Weights of a small masked image model.
Model: encoder arch vit, encoder patch size [4, 4], encoder layers 10.
Rows from block 5 of the encoder of a small masked image model, named by matrix and row number. Rows with one number belong to one neuron. Each number is 128 + 24 x the weight over its row's rms, rounded and kept within 0 to 255. All counts start at 0. Numbers have three digits each.
After each neuron's rows are labels from the 100 images, of 14976, where the neuron reaches its highest value: "patch colour" is the nearest of a few named colours to the mean colour under the peak. Only what is clearly more common there than usual is listed. The data: dead-leaves pictures: piles of overlapping shapes.
# fc1: MLP up (encoder.blocks.5.mlp.fc1.weight, 640x320), inputs 0-63
# fc2: MLP down (encoder.blocks.5.mlp.fc2.weight, 320x640, transposed), outputs 0-63

fc1.517:063156105085127118129132149113129123109170162137150096133112135124100125139110104156136118115152115098112132130137168127105102140111129134133129143142120135108104123107134110105142137129200129
fc2.517:165123140151113144141147125141134144124160124123115157115116115126126126128131140114123153131111138122149102112113125127118130152118114134113129122122107133136143111138134137127000142118105146
patch colour: grey

fc1.465:126132166112136149162093092119112125130097124100143138122124167136114174170133135150164057118177105134130144116129117139146138125158122160123154136158121150118069147132124133124123155146054131
fc2.465:119144120093149110098128132122127129112179154130122126150162077145131109117105152137132150155129137096135102111149121149100132176162156105084113117111145135071115122123108110153209132127119139
patch colour: grey

fc1.15:082135140136147131093114172146170123153159150145107120123135107133088152130100135125136105130132088132189124154172099125127122135102103100171116134120126145140103126124153073066136145170185109
fc2.15:139077114131111145138114083111091109122147090121097117132146097137131084135148128109164119113119139123064144112112165136120119139135146144133115162157146115116138127105154159142017158114101155
patch colour: purple

fc1.307:075153078129125085094144174115143098092155158144127116086099122124114058119118138116106136119126128135103128114148164161122125136139103149114137136127119158152111136163117133163134101110149104
fc2.307:148096147143101137136156113160165136137122127117122152131142133123118131135158115140150129141140127140149115131097139108111139115129124134140114131142099141126143121133160135117000155141117125
patch colour: brown

fc1.193:090150079082122070080141156120132128119121141115147101123118154100123115113131112152132101132147126115097140134167170130127129142164118133114132130115118122127126103115119120125141127141193132
fc2.193:147121148141116158138141125137146135119156123142124143124129102139129129144137132118142138119123128132145118116104124122121128139129118140121132129150113146126140128124161138137000131118087123
patch colour: pink

fc1.639:063144119090132120138126112114134124095159155136136124130116114128100112135101115150129128107124120095110112129147172121101105155090127147130126139139128112129107121107127125119139119123211127
fc2.639:174118130154108135149159142149139140130162131126118139113130132118116121127141122117114142139120140129156101111112131128119131137134125124116122126122103131133141109143133123119000164129122146
patch colour: grey

fc1.63:147157113097141160160135145139105168112150106123177121084131137119129115120111105093196103138111112124110091125154125109099157146140150117091151114119127096095140059137150159109125133067116169
fc2.63:171133141147116107146120165132115120103074151133136134136107171124099135133146154148077134126118125101145141120158105138162117138105108102115117104099122147139113165110095098111110134173128156
patch colour: grey

fc1.491:170150117131090126138137150131094138127128082116140125158129150154145141144132130162119142109119088160105120125143112148181119123116148125118142147150143096128117121159183138121116174153159134
fc2.491:143103117124191153108121132116125130109128127137154106122151137151155112074157119137123168114127142131143141166097142125146162138153119068074101076106107136181161125079092103135109140142087099
patch colour: grey

fc1.513:116124168136164165147126099115128153172161152134114121117143089150118152116135143135126149134112116122148111118100132126116128147098145124175116109129142131150143172133129109079115127106127108
fc2.513:146133102107128100139115131136126136135132127131106119126099157114116115149097118125131117146129118133104136146129120150146106105121112130111137176136119130108117102123117133126255130151162178
patch colour: brown

fc1.374:141136105109129093069142145125141173137116136108094118104156120154109107111137111139111125163168101076121128096172130151138115143144114094136128150109081103156125152139111145100123169113143160
fc2.374:169110144123126158163122121132113112121137144171119142118117117123165135174140140131169125116128114157084155150108137103134104093136131150105140173177120117114179128122135120148000125117108119
patch colour: grey

fc1.134:143104107126136140113102165143143176167137149097140109131189135150112140153130126117134100139150106115187133146172108145135133157166098089169128143149111143104130187144154115080128159152104146
fc2.134:138132135121151148120097108098108081119141125150073125150121124144145122141128160135180113119119134129028145116123141149148094112122118140109148145115128134140155091112133152127201118126145162
patch colour: brown

fc1.435:209111123150123141129139113153119127129101101162092144098121137161148137130164142113112110151109154147133150118111111145144169099127125133110157110113106103150126126139105149179123093126060150
fc2.435:084136107112115118122107153101119147125104153098165126151173129128136137120106104134136132137134104134128117147135122112115129120144154088104131109157168139133097133150121101141255127142168087
patch colour: grey

fc1.33:091132171118155137181126154130137119124145132108129161104078118159098135131089145113149125127112103120193122134144104114129107138070133132165102140150113101150103155129153116090120124142134143
fc2.33:149077081128099121107129102117123137131160120130141099127143130133107101156135131138134121128118131090094125136138158138118126110142144058101102128107146128118144117134105096127255149157205150
patch colour: blue; purple

fc1.553:123124116168138107135150140144157078123136120150108119068113145124128069170113123126125147140090142095116157119139158134113136100137127116091140123109112150136159129156112129131129082118146124
fc2.553:163095117136097128129129151120144115143129128108164130123143134105147168087166105132113114122139138160113094141113135092147122113102125132184110134120117120149129122122133130100000139139113123
patch colour: brown

fc1.556:078154088088120101118141133103128129088172150113128107139095117114124103110115106134152138126135116112083134113150172125109098139098127137111122134140133103124125099111121124125139116128210104
fc2.556:159125144152122136143151136151134143132142129136122146103131128128117135145143128131109140122120142130163110119108134125123143147134120138131126122130102142135135117149151134131000151126108139
patch colour: grey

fc1.480:173134121126140106130147100155097126140141118114111103150138115147133138096127135141126094134126163140117126107145127163153113125188091150149132144117148154145174122118159103122129146128134127
fc2.480:104088140135111163158135160137139132134123120125108146113093143145113130185172115140134148167136096134161122160112142152125142141128121101100140150146098085114142113134133109161058144135125145
patch colour: grey

fc1.300:168109122113093090127116175103137129138138142089117111110109103158136112175110115110113097134160130109182163137147111162191134110132140131158142124126120096130152133157168114084133178127134138
fc2.300:110088170134148175155123084119112121122134091172114119136116132133142145113145131142141104150122135132026143142165153125105120141137117103107129175130094112131156081083104128159154113123119111
patch colour: grey

fc1.314:121121163134138147169152163125135146138117122109119130106095101128124141112120157105124165117109127155165137134106100139140115132089116126148109121142114140143139156166148161109110142122107152
fc2.314:122126122109147107115096110127125122123118133141134115125121127140136111132121125122145113119130123123102136150132128124127111106124126147132114140123149130104133129087114133117255109128119124
patch colour: grey

fc1.101:115114138103122145075113147140131167148120148123149145138213132118124132140094137149148112130144128089192137148158106100141120148157110075137133144125127114101109166099154116084130152151108128
fc2.101:132146124127150136133095085088117108106123126139108087170115128144132132156146131113153107124111126152054146119115128168138106116123135163133130148127141122120170121126087152078168128106141163
patch colour: brown

fc1.508:115116137113125152113122121148151152168122155119123113140196135121120115138113133131154118119115107097195103153154107151139093145150097085145110137132124140094110191144155089096125151158140143
fc2.508:145128114133141134118089090083116102104125110150098124147111118153126132150152161125177088117122139129048142101108148142129109130110122167140145150110135117125169100098111168091125112103102171
patch colour: purple

fc1.429:049163090118145133108124123123135108120114165103163078098145161080098106134143128152158140104164131143147120143126150118120141109172121126154112107109110168108113151141111133143133108122151090
fc2.429:145124110113143098128158107157175134131153135135134187130121083123126128121124139137135111135131137122166141117101116098122132138103108175114107126162133132115119145124144135136000146114080176
patch colour: brown

fc1.195:148119119139140173154126112168151112131148108128146108121129134107137123128085092111156119151101132123110126152121160155127151102144126106073129128095153157121155141167130118085119119109106145
fc2.195:165106151131182124128136143092149119131110149134121125122123101126132156100154128152113127121152126124115122135146117117144085148151092129152133131093105137151129121118101142100052102125088164
patch colour: grey

fc1.293:099127165124151176186117136128143147142157131153117146115113086154103135100105158103116162120086106141176119121104132108130114148063135149142111137152135131156101170143128139093123120117139121
fc2.293:140110114139131111117110120140117116128147132107139119109115148106111094144131119135121108144123141112095105137162119166122127106130139085136127115090131132118144096124115116133255147162160167
patch colour: brown

fc1.310:127091162091099116127122217136127113131110131099164109134110159138121124158121134146093091121131117121135157109143129164142123119140117109123111147153133100077142129128163128127128164146115176
fc2.310:105113150160133166133104113120141121081172130160106116161144096155203129118151099141154159131119124134080146128128128117130131155132129128106147128112093132144150125101103125154020165100120090
patch colour: grey

fc1.137:145127148126101155182134103142087121132141080151101167124145137150122143138135106120114102144122106171134080091134113125152130149088148141074152159132164116103091114165124153115129136084093154
fc2.137:154149097143152153102125149085116148140117172090137128136150161106102134125109158147147161128140156077104167156159114167120163151143143079140134067090127162157139097137097126133214126165159138
patch colour: grey

fc1.282:132137076100114087095142136137092120122172121120160098136133168141149113162099130151170093128149110100104150130137139163142144120148118134088154164101118135130129076153144123125145126142155123
fc2.282:165117140164104174140144156133140148102110129144108150130152120146130146120152116128118154139132126131144087116131132084122125151123127116121117118133115121116156146112119124123000154117107153
patch colour: grey

fc1.433:153119145158165152120121105167125165172080124135127128157222123142130140153146133132133112126143108138177119135103089116136152148156122108172167120146151141107122159131128115129124128116047153
fc2.433:127152119114128131124096115095121119119131145117104124144120132136137130124122140113143112139138133136087129147131122153120118114126125123102126140112125123128150131122088141104255115142145135
patch colour: brown

fc1.180:087158090158134109082145156142160089122180121136150080133118106091136085126123138130133151122080155126153133164133159111084136127160139135135114098084126128144138120107110115158133107116216108
fc2.180:140088151153116138161131088113135126134092117128122142132128135150109133115170087115132101145131142151130115119082147105154099129104076123160124161135117131117140164134166144120000142118111128
patch colour: brown

fc1.9:139095145134113135188143102127150165097128121151075151150135086149147079104062118124096151115113160142068087108140146101114130153096109133088149137157136120142143127144108129132132111147139150
fc2.9:179131114157129159111172160164123121165104101084146121107120174064130148135163114151118149116165134122192116154124124167133129101124137105171106128120102136127126086148150095111101134121130151
patch colour: grey

fc1.87:096137126137151123127152148131170091142159134127148116142130136095110089134131114094111098139136115102149096132165166114109127128169084121106118154110104167117102114118093144148139106144190140
fc2.87:124115127119102122122118112138117160116122153138124133112131104138137125138143146138147132119150125117122136118090134124106126140126151153140112123154113135119143149123181146123000134107057110
patch colour: purple

fc1.637:138121152123136116135123156115135160155162149135125130073156096165121074154148107126109140143162084137136123095142150118153136141135142124138128164161100112176131166122114108110117130117108150
fc2.637:181113097120105151156125116138105076113150134131100134121077173105136141152119153152147107144126136107078125152179123174116080076131139099100136161110126139112138089166116117117197138165169141
patch colour: blue

fc1.364:109144085119090097090130133117125120091141139139129098144127130118147099137124076140124110128133119108085126125155179147122122146114124126081157139129113107125110108093115129129146136142198124
fc2.364:146122140127132148130154135138139152119128125122142143123123126125127131124155121124124150123136127127159122120109127117118140134141127138134121121133114139133142117152144122118000139119108119
patch colour: pink

fc1.604:184116114139131111109122128103083114129075125124117122118153166127126149161171120119127077140148137123181144121143107157157158100183130109147112146099138140127120136116139114142139140140111102
fc2.604:049119110093101152124104102128160115124157126108145130151127104169114136139095164167145147146166157118082153138134121131095131149097171118085149103135135119126141157129130107130112131118130116
patch colour: grey

fc1.369:127131150118164122101103080069110133152114155149134112101136140159135131110144117142111153109129126090139113104148119126139115144111169117128129159118120120105144175101124130079121146091116150
fc2.369:147149084114130137157134134133126131142141156145121130122058170082132136135087105118131124142133094128068141147145108154126081108119129152133138141113135117135107090160094108114251111128167123
patch colour: brown

fc1.56:117116155113158159161132175148144133141100152102112155150140094127100134110111148104149147116103096116206132125137112143149121138137112084173114129140115132124137184130134140098108145129142139
fc2.56:129121103114129106117104100095111124115124130147149087146126133144139120157144109120153109120113125129077136150122126129113090105120140126110121144134143123100153124116098108102255126126135129
patch colour: purple

fc1.172:165134123130127103120131118098124119126097129121115171117138129112106117129157150110119097123157137124157146123138110142143159112150129144159137131118133138176127104107156130149134145147109092
fc2.172:072141123118143119106164089097114138144169111122120102148109110156131115144113123142139119135123168151126108147118144120090128139152139108080134134156147100120102157132110107157213136158136093
patch colour: grey

fc1.0:086099143076136168154114139137132107127108162102122137112085129114089132108117129147137152104092115162153101129110104153135112125075120119161101104156140117104120183125159110126116124164179148
fc2.0:138153113125139087103126076120117150138134097133152145118132098131121125146125134126170108119143125103118156138127147109114122170123112178130088158125146143110154103113127129123201107095083143
patch colour: purple

fc1.191:076151086089125099102125140113132120107164160119147096126119111106116112136113101140135122122138108087101134131156158133107099142120129123120128138134125119123120113113139119123144123130204113
fc2.191:153114141146113141135149136142140141128149117134119142112117133130113125140138132118124136132115140126149108115111135131127137141143120128131130128124113130140136122140146127119000157131117140
patch colour: grey

fc1.303:093144134152135127180081117111127108126161140155100170136140104172107141146104155092119113120104127172119099097108116146148108145073134172127185166165144142158103148138171103107110141147105078
fc2.303:141102109144137145090160141116122148143152109098117094123107152087102127115142107127138148137144128100139094132119162142129162121169147048165109127114126122129139095163125122150230134159212154
patch colour: grey

fc1.71:096167143114106151130135112099119156101123152164160113121157153111108138134150115119135142117160133107136113139107103083089118124110136123134150133121139129102083094142103144124132098103087124
fc2.71:132141091148093095146103154165132130131144112131105152153120115112104106131085159112113121138119148129141130078174097173107133156132124141114152076119155132116091129111111140125091141147116157
patch colour: grey

fc1.163:120098181144140129101127124149126163179115147132138126139204141140111141165136129121112094132147112098204123113153080135142137146172094103160130147127121149121100181109126118090133133126085139
fc2.163:140131092127132154127102110098113104111155123132101111154110135129151107134115134122179117142128127120032141125141119152119106121122142123108138154117129124110174075129103129108255133125158149
patch colour: brown

fc1.111:122103176140129134176138063135157102096125128140105136164124088079089097115110113127133107128143179120144149106138117146109141110118113115172109113089149163169109158090112121170122130146133070
fc2.111:091128101111120110121153121131126163179121132101142138128120146113111111173147154105100128136138128156210116152076129116113132131152142160120119161151131083109119152167160105140086140124127156
patch colour: grey

fc1.24:162143102116131081086159138133120141128106119109149117113158172133130115124144121133145077140168137102123152133161126163125144086214106126118139144108130144140114117141124117143136121127096129
fc2.24:126118123141100166149110131119136111124138149154105139132152092137140142157133163151160165148134120142145115121113136087122118157121142134101135121176092128100157138111155141133000139132099121
patch colour: purple

fc1.248:135132122128100141137127167135117140131174132156112135110137109166120151134113078096137130149148110146114106129153137116165107143087123146119166109121134116110133102194134133098124129086114171
fc2.248:194112126170149159122146139134114127167107108109115123097131181096139114090153138149121136159089141113081137139150112156129173135141101073116100115116105121208152069086094120114124113170130131
patch colour: grey

fc1.213:086131105157152116126116164090148105127170117115140127126164126161105133144086156087137089143144103085153130118145094130100130160127119139151130156116135139130081123114136087070131148108155100
fc2.213:162087110116110166126143078125094106101167130155095110135090138112131120143146103167136147128143151125086127102138161144133128097122160080108128141107113112133158130140133122140005155153172147
patch colour: blue

fc1.10:106147116105137125094141196155130141139120155132137106099134137117115134096117130191114138119144101152079123115126149105119098121137102136087108119145099157104107121172108141123127109128130150
fc2.10:159143118152113106130128116168133144130132119129154127119184108129125117120114125104150127117115111128168137135097114119153171148110089141124100132162115133124173132092157131132000109115075162
patch colour: grey

fc1.257:090152093085126098104132126123140130111154142110141125107112147111122118139125109141139120115146117098103130129154163135100115134135135132109114142130121124103125110127130111124141125134204117
fc2.257:149125137142119141151143135134133131123147129141116135112130108136125134126135137128127139132119136122136114108118135120128122148129126151131138131123101131136130113130155144129000144123096142
patch colour: grey; pink

fc1.398:107100164111159156111128145134139130147151176127135118131198124133120142116102130139160118113110090113223095130136136140144107133134098095172125124132122146122100179104157112109128123129162101
fc2.398:145117086138129131118108082110128122132129113134120128167110126106097099162146111121159078141127130118051130130099128157109122123143120144132105167130152124121164127140094110088122145129143189
patch colour: purple

fc1.210:168150127130133113093130101160137158140056126117155101119190155133133106139151103141105114145164148142069141148090118152141174140185154120106135132122122130127145117132103115124122150121074166
fc2.210:133156146126145145144113152109143122114150151128080158133101102117166148109112165116157127148149115133144127108145103100128096129090101169108175138143109134110135123101117171149093110124091131
patch colour: brown

fc1.402:133155056115088072073144134126107117108136129120140095140127143115141105141132103148142099137161125092086130116169155147130136130164115112088147123113118114133129088124123110130143149152177126
fc2.402:138116161133119169143139137133150144125122126149119143132124118154143144130147117110131149124111131148137129122109131116123123147117119141127136131136117125123148135123138139133000129109095117
patch colour: pink